config.yaml
arch: "resnet"
model: "multi-label image tagger"
dataset: "procedural textures in two colours, tilted and lit"
train_examples: 48750
image_size: 32
crop_scale_min: 0.8
horizontal_flip: true
norm: "groupnorm"
hidden_act: "celu"
weight_standardization: false
channel_attention: "eca"
depths: [4, 8, 4]
kernel_size: 3
stem: "deep"
avg_pool_shortcut: false
widths: [48, 96, 192]
num_labels: 47
init: "trunc_normal_002"
residual_init: "zero_last"
optimizer: "muon"
muon_scale: "match_rms_adamw"
learning_rate: 0.0074
momentum: 0.95
nesterov: true
orthogonalizer: "polar_express"
adamw_lr_other_params: 0.0017
max_grad_norm: 0.5
ema_decay: 0.995
max_steps: 10800
batch_size: 256
epochs: 56.7
lr_schedule: "linear"
final_lr_fraction: 0.01
warmup_steps: 210
weight_decay: 0.03
adamw_weight_decay_other_params: 0.05
Rows from block 10, named by matrix and row number. Rows with one number belong to one channel. Each number is 500 + 40 x the weight over its row's rms, rounded and kept within 0 to 999. All counts start at 0. Numbers have three digits each. After the name is the row's rms in percent of the matrix's.
# convs0: first 3x3 conv (model.blocks.10.convs.0.weight, 96x96x3x3), inputs 40-47, a 3x3 kernel for each
# convs1: second 3x3 conv (model.blocks.10.convs.1.weight, 96x96x3x3, transposed), outputs 40-47, a 3x3 kernel for each
convs0.0 102:512550494517500482491480502479489471562550507576520594481500563470489560450520619511500489503513465479495462544511516547522513586542484482505437512549505539545532511546472510550504460562528568535535548534509548489501
convs1.0 097:561526519539485500523555475550571554562576503544523497518505529541514546564576568552569479566526494519541498481535524497488532532523531497543495543525511590573547545482550518442480546472528457467465522524547529568569
convs0.1 092:486471467528513511481449508526514533517507574467472491503546466522547469453464484550527516537549522508538525481526507486505551522522482516537531513554548516554561513473496505480513517496508534523502516499488533514481
convs1.1 094:450467492446450470468478470558508514546495487530513516460497472492528512445476482479486468483501473520557550443475471464525494428470448490464480486509500490523529430477509466531528448491471449510515433499478435501500
convs0.2 099:496500528508492493513501495515449515499502490497479497551659656514623624444447484464495484500479475577573534493462500539550488560535450483486494454481467552527534512540557510525542551525518465485467496487468504534519
convs1.2 105:521506566487481511543558593520482492527528530541539573434432453442465497453467504531465492491484510494501539479467452539556479568571509517467474497500514534532555438414411444458487489492485468506500404468421449488463
convs0.3 095:525527489478503476500514426486521497488518493460506487560510485508516457466461437519529519502527514541540532541527491507466471528480503502463474472469498491481492548508462505462466476468441466479514452498500462485503
convs1.3 092:472461484484461478496480496506551522469522486443466437522495481520516507488504508498505462457479430507487475440459451442466461520488511514501524521498546539547592464470483465460475469487486472517505415440445454456459
convs0.4 094:470499481520507516535511553448494490468565535468502463514544481569537499474489425508508500553546506523536520509525462530497490518470524497517498495461488455442449562533518561592521544554492493525511535547541508505525
convs1.4 090:467460465450489487505523479589550562550511549558538574497515476511551528505556472428477459499517534504503474477516532434428484537471439528529536503487497500479528521503496477501503507503559541530553526495509596518561
convs0.5 092:450450515467522469569568433507501495514532532509519479469490566510497599555478508498537509516506481520508473539523510514464478466527490487484467477480455454500489446463461530553494500534494504489537535518528512536508
convs1.5 091:493485492517480519518473508530558516543580520543594526545531536559511527547537560530499490534514469496483483493473476520521499503478454527561530501490473538539539472491493490458506515488496473474471475484496450473491
convs0.6 126:500493497429526522515493432494477491481510540512499478423470507503522529536575525531502486485464466488461482467521485523436489480461433463477506500469489482478476455467507514569531541533453466493480511489492511501523
convs1.6 107:492451518505439495554523563572531531526503515501494520471497470445415372446440398541550559524545542568538542539580544567565501570551490517510517524551537496503512526550579528537513479536545473508477540510525563510551
convs0.7 090:527511498521508530491482482528559551522550584536533573409461441432446412431398410510502488544498486518474475482483505490510495500492509472518496515564534483550520509527529528530478565553529528519526563542537520519502
convs1.7 090:533521521527508524530512552506507504452469466461481494514506488560522520568544536540556539535517487531540530442466470427444478474487498570549524563519525534520523608559507597578527586573528518531542481503506473460484
convs0.8 096:539503516482464495500491521558520556551549546537525485573605450614607466514545457507477491465476462426469498507511535436563506493481444496555507499528522536494509485545516485513507486486476506499479504507469519541478
convs1.8 098:497464530490410490516495528504429533467409540500470547520523530527520527523538544516526504517552513519520544514466519457524562491511522495526560458566575509569566515544549554583587564578594519505498485494507506468503
convs0.9 100:497522487469503488511526447477567503468510541470501469571604562483398458543433479485489431457483479472506548440535583410415489506420424465501496503506493460451488508470522511532533490504541489444474541564467504526552
convs1.9 098:529554525519519529530508531540500453548501506438508531496490484471496531442506521443409407459458476511513416510470517464552619460475536476453420459482477515508457490466470522443457521482491551541497470446489496507516
convs0.10 096:495543529481493525532519569441479431506538530512537533465446447445466513520522555504555500551554536498513490495517549499514576449454448523516511493504463515497468508525500523550559570557544510526464497510492463516456
convs1.10 086:505469469470487522467477519520534525437511500473524442491534502520529508505512490493519524532446487525456457559494542540481491529469404549585505523521465520512458555603533541547566519517483483527519516495467524565529
convs0.11 102:554559500513561531479536511503460457500497547516490547432410391435528507406538483491520516509512499541513493506520512489546563471517503531551547521529501498492469549551502533520464522543524498518473495492447470452436
convs1.11 106:465443462464473505441453445458454498438448434515507426464503467526542531524551541507528500562550502554546467508466429532489430428466474477494487476484482521489526459464515463476469519503490578512513545504529494510498
convs0.12 099:502567528474547515402535528481490496483541535450469564468538519468461475434433485479525533473514528460488519429445511446573507471616521546534535519538553540534531492510521495502540501498526490486530554556578495507526
convs1.12 088:532500455471487469429456411462481513427432414521488391566552550512487530493462460513450456505423423448491460530532495510480470436537443461454483474425428474437464462441478467437471480434443511488471560543591604599660
convs0.13 096:530561558474474511405428492448454477451509481504530505504576540486521561457463517588579548513505479492458459553555588506538511552530493523541477476491453524519533511476452546502455511502481546481480520531530521586511
convs1.13 088:524546477545561546488534537517451491510455460483473493543607573530517524471486487429474504498480566499438518512512590517486529563486486495505535502519530516506506450423393420426393459489455462479515531498515536509513
convs0.14 110:493490518500461490480505546491500507513518481519513479446478546491396453454416535534550542549537546510520488551528453539516509441394508490502499489526507456467485538517529456508494468494440493516486535495487504510504
convs1.14 105:478488495484484480498475476452493447493480482473486495497491450452522452495539504520555542551513560536498505492445424455432486500384464528549545494492562533555570477464508451415472438462522482478507521431539511476565
convs0.15 088:512448437551517480534523511489483497452390456438407456454493563451437505397379493500517495504512493489494467478463466504518500518501459512543529565545534551538498449467497459475468483467457498514513523505502492490480
convs1.15 090:508511535474508521447485510497499529509525507506477463486495524467502540489503527459476504498479529465445481500481522499469458495502504531542548499553538469495477496506498489499488493528472465460467440457461436436437
convs0.16 093:512504456530598494575591528540500465556479470512499422494448450472424469526497438506529469549511447571541499485503454542541486508474410563540563520492499568518483526487485541503481559466508482533513497496504554556507
convs1.16 095:502509437521528437493478472521453472561523512485537520491467468508473505512538528505531478439492447465472479459498560491426505504451486502504495481467460496453462446472522462452487455493483499571549531578572509502557
convs0.17 104:472429446454444396489465424580521534557500507600513461558535523579484455557480483470514519452460504488480519450468558487468528497551539487513497510503527486491499504495529523493475464513474470488500478467472480465470
convs1.17 103:485506607496512547467462522616533532596509523543509532516470493532514512583534529542523543532551554548509533564444501540481463548558488496491510521514489503493492474518503464544508409492505573529550513493524520491515
convs0.18 095:499513496506499503480468527509514496509547489539514511507534532542596550512583523514508502466447469441461463403423433387348434436422430525509504513489483484479483488494514497501519519523503537509513520504515486495537
convs1.18 099:456505519484466504487469502496508542570583593608616642494518525457453500449471493489519562507498568534528547525550546532503541558541501508505534503492517467476483499475456470486450426454446482480428496477456514498458
convs0.19 090:475478514522509560507516589442548467438562485527576556424392484427439443444455498495489494463473493462491463481516532493530511485492441497509480509512509473472495488518487486499484554526504522510484542500498508503497
convs1.19 077:542538522486496473524506506474509522493526501463518508451485508476519503491539521441452501454468482455471470460486481503489507478507473528517529486487479427484474550553560518510529519508511438453500472470468559518543
convs0.20 117:492506507451458500502495509498491510463486517510480484502460477524525502484513524508493493489468493501475463509443495478657476475460560502497527510511523528510517468520472465520498437522500512512516541510530520507479
convs1.20 137:516514452521486500512504510559580545527566542519527524523484493522497509542522525497569526527572591506549516556541538578438502515530553496554552478463497496505472473512434446538480443480505492534563523558548511552583
convs0.21 096:500577538488558461495508464562502469467484449459482436604514525497430400557464404509512499485512522462502529604539483504585505477432544484506505511535490489508468541577515530546513523593513518561560496528478497505483
convs1.21 091:478482506501515485461420457502506508468463482493440472509533503480539532500507553487500497499539511493498529536501577496499512504520546514532557502527535510507509508458507458468476451450450455449428480474469540564503
convs0.22 097:459463433492452440458492449509572546539575516528599568482451468499482479546503490499515500499510472502533487520506626543512584527512524549588556534542531499515478554502536523485524519518511506546541527552506489501505
convs1.22 104:441487460482513510488516520543481476484467486532494501517497556503474530529477515524513539507548554520499541555486520481482477518524462511530485457480494477475485494479487485479477467437478513538580539541604518552590
convs0.23 104:491540532530583553523488509528593516466591595536513501520427398484500461473464458499510502503465476465465451525649470392483579569596468548524459538522476513513501483499483489493532500529556517512518509571569522542530
convs1.23 098:576522594492517502495546530487509472484469415452423425467511496532535490538527533519516499541526501488504557558498461532509553609507501508549520519553554489509503494478501559467551512503534484479512455496462480502500
convs0.24 098:451479473457478554451431493485538542480502595420477509486542415522556454543543467501473481497480497491492506513496458485524513479581438492506504513545496463515490486502559480493552458496539535527494496493501492490500
convs1.24 084:462512513536509548537564499568573537521502512481534541531502476597517495508541504497497521509531510533528495563577538478474479500531478455512497489543519505537538493480450477479452538574543543514488519522506452429426
convs0.25 096:507539471476504460504542463503512513496605525512524508488455498473401453499446499510510478539526516539536535523509424467540485509559489508508482491508457470501493462539543472541477457517505504501472519525498468476467
convs1.25 109:592543531529489497509517454542528495508524490488481446473477447485531476444493430477479442507477466500459464503486452458521496460530479509509518474491487470443452522509518486488517471500534444505443441517497433497494
convs0.26 099:468523480498463495543522486461464465498477472526520468516513531536505507451496560517529531514538533542545509442504464498472561447484457515539532524500480497546504507526538546541550493526528493496529477504508482509520
convs1.26 095:502507515499475532513503497477518515459498547477487501479509460533525479546548515520519504468488478502521581523522463513541417462479465517513501466480491486530539482505504480503518452463502464513527462460467420518464
convs0.27 106:547467554506535528543519535517486435477536482490524522469462382442607554408499514504557513502520515468475546530524517539424574464513505473492485529530541490511537490489528510492496500514510492517511492531527520499493
convs1.27 092:470469561504540511518524503522478490458501507445472563533488466545521490484487511570458479545471473503501442474476498432452394517451390502486439518454468476506505487565519530535513517533481522533502457466485476541509
convs0.28 116:501511463491487455511461523478499509502524476496419448527470495463409537461522489490464471478481475514545539363518544570631449546480426515497483490497500521494473527494520498511520566515525505519529501523498532498504
convs1.28 106:475460453458420489495470458536518521495426491485520464516496472517499485539549523488436484465479481473486533471504475515546594480500490498415449469472447517504467451414439473547498560487476508532541441521496473470493
convs0.29 100:525498490535558494520482432401468433521536482499497472507555525508537511484522480514550527515525518525540516439467474491557472439455533458455466456479479531546546561519575511512512529518515476490542491523549497523523
convs1.29 100:502468508456484519500472522543558579578587576533543541498478474552539491530488433474529511466550499513567505513493502565571532526514475513522533549559578521539541492534523540566540555556582483517474470497501469498499
convs0.30 091:476480490497484482472465467484469447495505518517514516406464459443519519345417374490509509511510503484498495438479477444467461438470436464459449507538509496497489467442452502481495504495486551516519535529540522529575
convs1.30 115:430467491412437468433467464425467446490490487451449458526527512565592585515555521460499526425439454467472486506521519530548545518521514460458492461482493438472486439422442465451481456445466457486476452486489466518485
convs0.31 098:488465479533486509526503538443432463498514519545544520480587502495551444394401415483471468496476467475482483448573572440568588407440418513544502498501504461449449484534513494514507523536548500495486492478451553526505
convs1.31 098:510515523526557524542543526559555601569550595568556554486499503436448479402393451501471440512510458514488507536520507525468483479456522480476496505505528504518494512506462527528472571578504486486501534518506514489506
convs0.32 097:486501492520536530465488453492616563490596542527596577465504492462499518455457562466473452478476466507510489414478431452509437564472444435513501449487501510552512506482524481467534490498543471462465500504487510475455
convs1.32 099:465466430454481450424470473507478505477453466525500517532517522542547528547563519531486447537494514539512508542466485501509509501537538470468509484497504470509474392432434428421422475452459467462429453468446444462460
convs0.33 120:458514469481462471477482506411513509472518501476574523461500567461517486449573455466463495467509511462514493559511536511524447535489508502485495456527482489509456540491488546488507548524483538463497481480467458512501
convs1.33 109:454496488475491468509467523579568568558516513540563583476517539503538513513530465457514507466483555456482470448392398387596497347412474482473515472534533475532498503538536544554540552566580512502457525520499524413432
convs0.34 108:478550501480522514414474526479489467486548508482535486531527490598540448450438419467511540473508535470488492455448476524519544442523515534490507508498522555563538525514505545512484571501530563561516533552549508542499
convs1.34 099:506542522477469508462518520510502528514467487529560529471511508492427459414462470516528532479493529470522508516526528542515543506492483465499491470498464461509493533530517517547517556544518488473428526593496590574505
convs0.35 102:482498526563496466496481461512496464541523538499590620505576559481490501480457474520534522492490479501512476501482495518612440515525496481480456477550515560556527492474486476501457475499513553550569511550555511470494
convs1.35 094:501494490470463446453456484519493527536485516513440437545531551474453510479440423547548464558540537523531477567538442626546424508556503500510511497527497499529531540566501539533553500565509442464476500509526525550519
convs0.36 107:485533479512548488487527521523498426490478454466503500444408610456491597522547577498485471523457509479472504554468501493521538437642486479429487469438523483545522492554495467536479478541523473509501486458472478440495
convs1.36 126:494500512521493507506498448457507549529485513532474511519559523553464487528509509521547543509499546476472514469440389533487347369401508488544530511474521515498553501475516486507499501492470482436501487430477483468474
convs0.37 092:543549471558534576456458468459486520471555544500537473575483405564510423580541451485477514532503545486489502505573544466581506521509489503524546502510562474456527449517477490544493509534490492490535458481516464490524
convs1.37 073:482499462556491486496513478522567537542522503569569569473510495501496487503487506491497488503478521450486464464480501484458526525469462551509582501485560445475571500525506508509518495488497431457456480470484488504515
convs0.38 092:470495525480473433504508477556516468583596518509531563461480517508621499470529486449465420448503457470519470586502543545472528508493510492498521460476483481515489518467469519473474517493494551568561547547520513518474
convs1.38 086:512469478507474462467461476510493499543588499551520494518457488492483503498457504562525487525497495496506490426472490421482459463464538554525510552510528514511477534477504539483477515489473509513533485502519472493513
convs0.39 112:535527524458486506479481482476497500477505507453517505517365462639444392619545446506509503507543553453497490464449410591515370597619431479478491509514530521549536476534469470542500444510489528529549487513570480454514
convs1.39 127:538540520536548497570596505514486488528506536469565549544527490526543472487545543409544533409526504379419391559600503548602540465551598459496555467501487440446476505518551472472510443454554498527509496490499479457448
convs0.40 099:526518489501480472457464500519519505497474495507447453419465482441520534424506552486521495487519528488518494489527460523555546486513506500496515498507512482519475509509528445484475478477476543511484527495499516509515
convs1.40 105:500500470502506467478451462511522539551517509534493513451430458469446470499494500502515495519528535473521497509514566498432494482479516516489529491457483495470518471466469527463493498455499467465503437466487439490487
convs0.41 096:555518512542445497553512549593544587534537553501432489531495474503549469568581517473456439454504473452482476465463541514509521471432481516479478489482483473481492479493476499517530481517518523482499512474470490454424
convs1.41 094:566515525549521507548555543487476521472449498554503570488525502479538504480459533503498511455444445512505484485497529508515521512498530547504553535482494528488506494533545526501503484417466510538530471475503507506523
convs0.42 106:497542516492557520517527500472553531535554590517557550538538535520531498467489471484481503501488484541468493544640393577490504447536609467495489495519513480524532483476478506494526524495495516518504488498470502484520
convs1.42 101:443478503458462467463431462510532503487458485523530536489549537519557549524564536559497483518551494483507530499480550533523505521593578514489508476477504504497490524562518480513528541566568496451519523470543481493549
convs0.43 108:560498478579523475533553487566548517502491510473513523507496487506527454533544494451496514473472468457484473589474532447447476471487505533507536493523540427503537503484462516492491495529499511491514515510491500506486
convs1.43 108:562541563472462476554494516497536564507568560574534521513523514470457504493469506498430426469517468458533584566499425557629461459516545532482434465498468486501517543515533574563583574572572569526488537522471519487478
convs0.44 092:502512470505526484498516512446436486500493531502491556465480489532480500516514510478485459509505475523501515536562503534570496573574564487481489502480485496463443476468475498525494516535510503457489507495473503490486
convs1.44 092:456488483467500488476493486470445475481494468515529502540507491521497489536497482467480432496513518452503533504531503497518498492445465451473464479468446526522462497517464472465419448440412460535425472553467487539487
convs0.45 113:514568465520551492485505515548550490460512482463425480542495471520539465483528482529467473521503528526528554495503465484494512505484471534476523521502528525503537555583503517489459463462488490491528499550535475481486
convs1.45 115:566580604599584602530512547539524562528538581478504531475447456444473489451538557500538554516572554515542522491481485488569542466439548493527547504549511554556539503531528534561525507574541538553565551536555546572528
convs0.46 097:501536485535552526535561568564522506541573514437528514543457577537425574581442648499510488484501488477495522487522511541550581506619474512504494515504495537511488489489439540556476491515459481488489527551545544541532
convs1.46 093:448441489497486510511526445487525495548534511535525448536525511520508531495509491474469470472435486503553526551485452535470505451453439451514464469471433489542504493536560494527517476441465499445442521461479479423447
convs0.47 097:462447432459446452467463464494496474509506476446404436586522518493527466555468460527527516478488475485474457519502518512518515523513528465449453438449445417452460530557536547541552518531545619592598622652648603614609
convs1.47 094:529528539564574556541567582527500496539546536536535539546542515541568525541547526550539540532515537519504489495503517495522505492480491552572562542546557566553565427431411416443403420388381569583541524549516531533513
convs0.48 092:442467524477495523517515478506483464486460480431434432509482504546572505473572495509522504549553538558575526466506475495500461472504446489464451476467459503487455561592562578557534569515493463450416502481462500498461
convs1.48 078:519525531507494516536540543459466446489468519503501507455491477454454450468458431540512524570523548514523503476465474459467524423449460486477443474444427459477436459472481459442486439424472493517491517517508525543538
convs0.49 103:454503503507559516492520487487476446533505480466471465574649544639619568557472457500525515518554537541565546495489512491434574504535555498546533514583574511521523493492502484484478453477443485528523509522529499489540
convs1.49 100:520489512482481464498436456531531531537553516572567518519491417484429412479438405519502505551551532541508528486453425455483467457471488533536530537557511550523541441466396480525447469499453492475511463444472500454504
convs0.50 103:530583549499568539473501469541601548525572520455486456514576585517580583493469480494520467521543488511519497456471433495504525507517518536535527521468488516485473449548514459545489492505453561546519521499507570528533
convs1.50 096:487491465475442487409430401528527566515509569507529536435428416462452465478483432455544504517508519485483513489560529432517540474470558519508534534466503511467508502540500568512508576532527456483487515507469517452490
convs0.51 115:471505534482491529460528569424416396418459422396453409498539534454499553499456487485490475482472449494474422532524497526476439517510466534537479503484469523480470500521475493507504500518528526509494512498489497500482
convs1.51 109:519477604459469544516468532477504505455482520440484536484477518510483504548511492554533519520506469541507493470500494482478441504488470531516538552497522542518551584535530548505524529498506537581577578601594529535565
convs0.52 104:475474472524473450512482510489413451458415459456430463476520519514642617517616598539543540522510513496469479544509558539463564467525531515511460525454478507505499542526528556539535529515504503545512541520509497464466
convs1.52 111:545524539519514536573542548546502521529487537591534573484488536453473466476481448567527596529526569523519538602549533506499510538518542528527480529505510481506481461469525440451490481498550488490465512480484500505489
convs0.53 101:478540522490487511460472482502522514482483554490464538528462530477514456466468485495497448504508554508597522462489517390593499522424427503502479477444441509513473520542525446498503475479485485507507499491493486514513
convs1.53 085:514518503502512488530528533558553521493472507450403422539518534553526482554534532488450477510447465487482513523494454495487458437547474550550560474503515509479514438468502452463465508513506461462490529535524474488536
convs0.54 111:524509486528526524489495478511487442448492447518485471497490492477517533508489462491550548480560523462503491394431455506600523512521467497532524489500530487472491509553485537516501463505480449472497445486473495504462
convs1.54 095:474531489538561512563553516542501459508517482521538506456474414514508474526536442441465427463493469404455423492503484560593470549522456541535531525508526561560531507508539505507517541520574504540584539582574500521547
convs0.55 092:502575499507578504443512484447480506471527533499564538514548546493498563488534525528482517492472492476450475537511475510521439480481440452454453477454480469492477509520505485519502517550477473430417480428408430421448
convs1.55 091:515541504495538473475526502517518496510436425501477440485562534440434422414354383447439443452456446502491480495543504510505502492443439513544582545521522584552555519515567521537548510497505458461477483482486508516529
convs0.56 101:548529521510537532508531517551521536502464497509491481420444396375325308399349305477491484443466489458475494503537517504474490522533529497488487475485514509502495498488477525559524496495497474499453520523519494491469
convs1.56 105:438459473494526497466474473499476463480426479445443537611640637633651651582591585527451479535523521567570522428450535419421460505456480476457444431436468432450444544466505569483495563520506504485519465460452487467468
convs0.57 096:511483474517503457524492471509531480515496478507487503488543499527537517515507505460465455459468457449463447488502492503519511498523508503512483519538517466506468506532519516532541524552562516508506510515512493493499
convs1.57 120:553524521525515496537522519507529534512501495488474466512463484514466474524500495515509499503493505469485486488479488484494497496510518437450467444479495462518522520501489508484476513474463492495515522519537521517530
convs0.58 096:497441564489528494543516534510497465507476485588477573510518483558505503508542525450473448475459449456456494494599337458402517371460497463503483504539504509518511483507475540561529535542548491479536497511544535499522
convs1.58 083:531527506527556526541531493477446522505489476510482492498441485405418442460464502465448452458416416489506500559438514555403429501484441522514518494461490512518470513557523449505525454439516446446452459461468485487507
convs0.59 114:458467506475487497438511511484448508485533518449533470516609482510621477475550455473486487522492492527495525499476454413489592400523546479506479533502481508484469503567530537536514505515499517532483512490511487497506
convs1.59 113:510522501480513520513502492478464447520516494554505499459496479490497460528515435507507499528485516490473504443438582545444566525538553492514507511518492498513504437463452526510505503540518500463487470429440485432457
convs0.60 109:511465491509467521514483502538566565510549566510526580515486507538456462543570495560556524561563528529560528473521517506489507508516503486493467491492463478485478462473518480464512497494498509511502513523507550556542
convs1.60 102:529531485539539510521555536503488422455463416461495474485474480515491537581540565614584566606582584552538541539523541488481534509517530514535474486527500517564510516548566475507505449473467488483472510534508455476493
convs0.61 112:535550538516550540566558544428448457466507488484459476545563518511518530519546537478497528489519535525527540469496498461528528555527504545505519542511495563564560525541501540562516495510485536535513500503489520535531
convs1.61 103:542538499502501508453477479527480427539503486500525536569536526566529540553545553561582579537547533520544550540503537538476477554518495525501483478459447505470482515542490462466442413469449418417458452517521481510514
convs0.62 093:493492496549508579599575541571548529529491537501505468527537567506493566503492538512479478486475498506490500515441560494513448508550534455504518476494501511523490444527528457502494488485446480486506493528473520523497
convs1.62 100:478438464467423473494454519456416530453373527528489548562539559560528560537506520480450479526482522506473502545478467463436492426424445429418431504455492482441504472457505513492471531508468455493518497523536485471491
convs0.63 090:551525509526503490454462457534517490457473457470487480605591624449393512589542587508514545509497523519524533493474522542499519523498534453471424513500489525536543483505534509540517515522528486473441489477480474488477
convs1.63 104:513493522490479506499480481494487491475468502502523544517529544477436498525515554522530511479503482498538509516560471500448538462455469443460460428469475469486514508521538445518501443458463526491512455465488453410478
convs0.64 096:468523523522521508515472440451557559504578493487452376484467533509528532392436522517552508529530508493502424429456467534639539544490442514534553423492493478493490503504544539513520590573594525523509461464497520509484
convs1.64 087:489494503459393433443442458497515534404439478432469436501511580516553603494460498426465502497511467467459469469484465503548485495505499500512530531482503500479499453435438506482494563507503479464501486504530536503529
convs0.65 098:505482495532495509520463531490484499471411514497515550456462447481491442505516522545529518549546552561587570458514504434485526446545537487510497538574550545560537462501488494532500496553544515503484499519504475503469
convs1.65 115:434506524449521516471464514448450446474505481454454436471441416525482478507488482505474517488516502457472523539558556581520481563620573518443470451443446514469491558517493484525470495508460452457468465504504478530528
convs0.66 101:495491508500516496491516513539545527546575560536597538524533529580495509475481507521547533511508547473512526459491545516493488513510512488546539466527524479481509487506495486487509493475482523500509498520526482519526
convs1.66 094:490444507480457482477442502536524479521484439510511482466443455483406434497409450484478495509485485496450465507490420472500456525520568472536482485551538538553528575565510579581548541528534499506490512503485481464460
convs0.67 086:538487524491471483527521514517537533484491455534528515531536591572550569565552499459465476432443478436436470536493481490468460487522530484455471506502481543489481548610544526585517514586484514490496533501496532509506
convs1.67 083:527525560480438461529486521493517509566525516559519501549531623546493597601560583487427465503457464444442432515497531507538522506524574483464469507492511523509503532499526498488499481464499467408451502482468460463441
convs0.68 092:500475469512536516538478496553489519539531538577540540557600594526515492528515523478440472509494479473462453541517482461444423375463503469496482501502518453467473498516499473469451479463422440458493504472468492496557
convs1.68 088:538481462458455436502454482493474479510491426446424461545544538575558562559556527488472437479432455536531484412492513389426501480457473493484448550542534506516458556486485568497529557544516543530538564574572531504483
convs0.69 093:568560524567548520564582529478487542407471528505538565463481464482468509485554454511542543531537550492516514502554526546552470494450458498516488512508484479505484483472439487486456452446460530502492550518544505516547
convs1.69 101:478474491534495478532529495559558500522455437438438459440526522520534539485506472499513458486505468530565494467489480487504489456506482472537493541552519552530495412482506456497505476480481485490461471508483464493478
convs0.70 106:489489473473488510472525515546564500510550464477491502634554572577520536560456415492476477482486502521513533568482418482425459513469515523523499502526494489523497459492492496521496450498489490484468511501521503504512
convs1.70 120:529517543473468477461462463471549523485444430428381436527502519489488525499488526437471409382435491446504540580538513468442549531507612425417473437447485494471515492480543473503504536548566509488502513505526509502525
convs0.71 087:483436476536510491520500466505498508509480478529536515568545518564532482476372453476505511496492483483486468511471513487445541519471476473494498501532534506535540532528513499504493445490484479484531524543504579525496
convs1.71 081:503502492435499485513518514462419467456418465505483492534509506527517497539533501495483486416477460482500497438439453493443462528503475473464454468423452463440441519512524520508477474504493480487538465443487454471501
convs0.72 097:473431438473441444501494478469499544572555546505547525448498482526509508507558492516503490481484456487454469544488517544504429482490449516499485544532516554536496476434456495469483541518492518520499495520479483462462
convs1.72 104:505523522488507505468487486513514485510496477527506514493517530495469494496469453506511504524560534498547508512478486533546512533576511508503507519509513537516522469484490484500520558492513510495516504461502532509522
convs0.73 092:504496413509505440433486412538556586465460497487403534464470447447441452438455503467454450437444457464470472529517550490479481514481501545527549511502509520532508441465475464499520514509523523530507515529534546540552
convs1.73 086:526544498491485471502472425465479559452468491531500496489456447491469474477429464524530533539505470512518506517494519530486499468516485500479500503457460542527513500477506511470516483446450558525524538510466483446420
convs0.74 104:454488486426392436423384425553532534585566554569519538456514482497501477455452445491495507485476494461447468452413429473438490478445455543491467513494467484502444535494487516506512499522534553572580521563538509543507
convs1.74 091:515539519549583546502509505435472516468445504462410419433441449453468503433453466499500542502521546502497481467521474471524489467470428496485496483468447449401420528515515530469491533485481466517523539560562478528509
convs0.75 093:457446425479518477513482490384413450485544502518549493483426464516490536434434456503474503551515500552508515546464513466534554554479527507537527524530560510472484456481484462480520469489501487508505535522520498545517
convs1.75 098:545498515460477473462459520427429459380448441509513523496498490460456426474429435460460451536518461530487439471471500491494550601562558529532491525501481519503479517454485519486435513506445522480506495457531496422528
convs0.76 087:481476462473459474477534500524545473425503494430454496470528515400459466435472495511519488485500494517500498448536418547508458542532482527533488534557497508540528520579528479484460438446451502531492507578517506564546
convs1.76 088:572481385529450462482491465472447444437422435438496477466470474448417482453454503515500470447500389450505454489438469555550527482549471536483491471492460489483540445545617464472525510484505498543525496500485503521513
convs0.77 096:482415447487445508466425537539559510524520489492526503409514438476530515491532507554550567536513532511519517515486547399468538476507510539569531508533500506504487530520513503497500504505485566564572567523550554541520
convs1.77 087:506534525499551505487492493498459512500449469511446451489498484468472442453483437487442518520494494514505526525513503510516509468519472521538501513567514464525481402444392459436431550494460511506504511504554439435487
convs0.78 102:558590543586586571556562549495491488470467487520492509445489459475505494466504470543558532540560535521541516467494490483510496492491470505488495476467473487483478565550540529524515500507491418383411383351389401379393
convs1.78 131:568544556535493534557512536554535528528515505515496483503493472499508488484499476561555550533527515554538507528523507498528509475497504490486501509516518509517531468502476518541496456483441499461457478447428449404376
convs0.79 098:483486460519515487525492482525556519554592572562578553441397444421380405413367373497462472531506495567524519517485506453461480483477496498512488493530517499519511542508487517507512525528528518537524522519515504515498
convs1.79 103:485518485526550525479502462466471460514447409504434401526513519521513507474492475511493507547539553517548532504470532491482489478486453536570554491553544489532507490520564499488512512493494585516533576518533480463458
convs0.80 093:499520472530491454479472458492494545482507527503490459420407470477452456442468445457475479460462501462492488484419509545500461458504527488514551501503516480523530485457510447495496462520511525503510502460521533528537
convs1.80 099:524479542481436497506459479536480468486439420514510467453487445506470435501481436555510490470445443451474452424455512488534576517489559533473507520452455523481460520559560489483521488493509498494455527513466461462444
convs0.81 104:537568528599609576576607600486515502510502495520524513509502457523495482513517475456464457480473462487488479495492477495513492469477469542506527479459492462435463570547562541522540556522518491502487486481475479477465
convs1.81 131:526496523525492511547532537507488522499495525513514529459512514466502512455490496437470476498523534493520520472481511490469482545530514444489491450506526478530534464471436444463441443464439526503506528481492559528537
convs0.82 097:511521504591615537546572549513561524527539551503485497508520473529544456512599516543532530524510522484483506445534500511518516504539491472502495510538529503538526502503539500478509517496520537530529536552514542567520
convs1.82 092:477464455468437445468438476471509502486532510503526530546550545486493508465473484530540542500518552495509539511547481494545459481499445482492522496535545501540561429461470443462461409488470570540512498467467462491485
convs0.83 099:481486505484487513510537547549573575519549539543605603522504533513491515519492497484489466522507496509513505544493487509514524556522532549543499495496470488451428539556571520539560498506544480473493467480507497513503
convs1.83 105:539482486517411472561513528518499558535542591609596582494467508558531532540533515594564524557545509481508524529498546547487565527565529509511508516519512459467506494552506518587556471521461524497504507521514473500481
convs0.84 090:456453437453441425450430415509513528494507513477501497486521503486511501500490477408413417416409418440460449532510479517505493524503486548588497619661576478507442591589509621655576557574498561556571545529532537527532
convs1.84 110:500528506534566544527561543495484472502496487485487483493507485523545531487506496536564571598625635612644655513495488527527521521515509422350296310218193312241209537530506555557522512514497483485502475467496489478504
convs0.85 105:485514491497481519507466506472483494509535559464501494576588536467567598465437492535547494522541507489504475502572467375523535471373454504509497493514478529534497516516471462486526495440526468498496514517488488503472
convs1.85 115:520529522509490545488511500529523551477487524490486511513435477491383447495470492524506489554517493505514501535659530488518562478524501489471492518518487524530466460495485487520516517519569534528565522531551529508545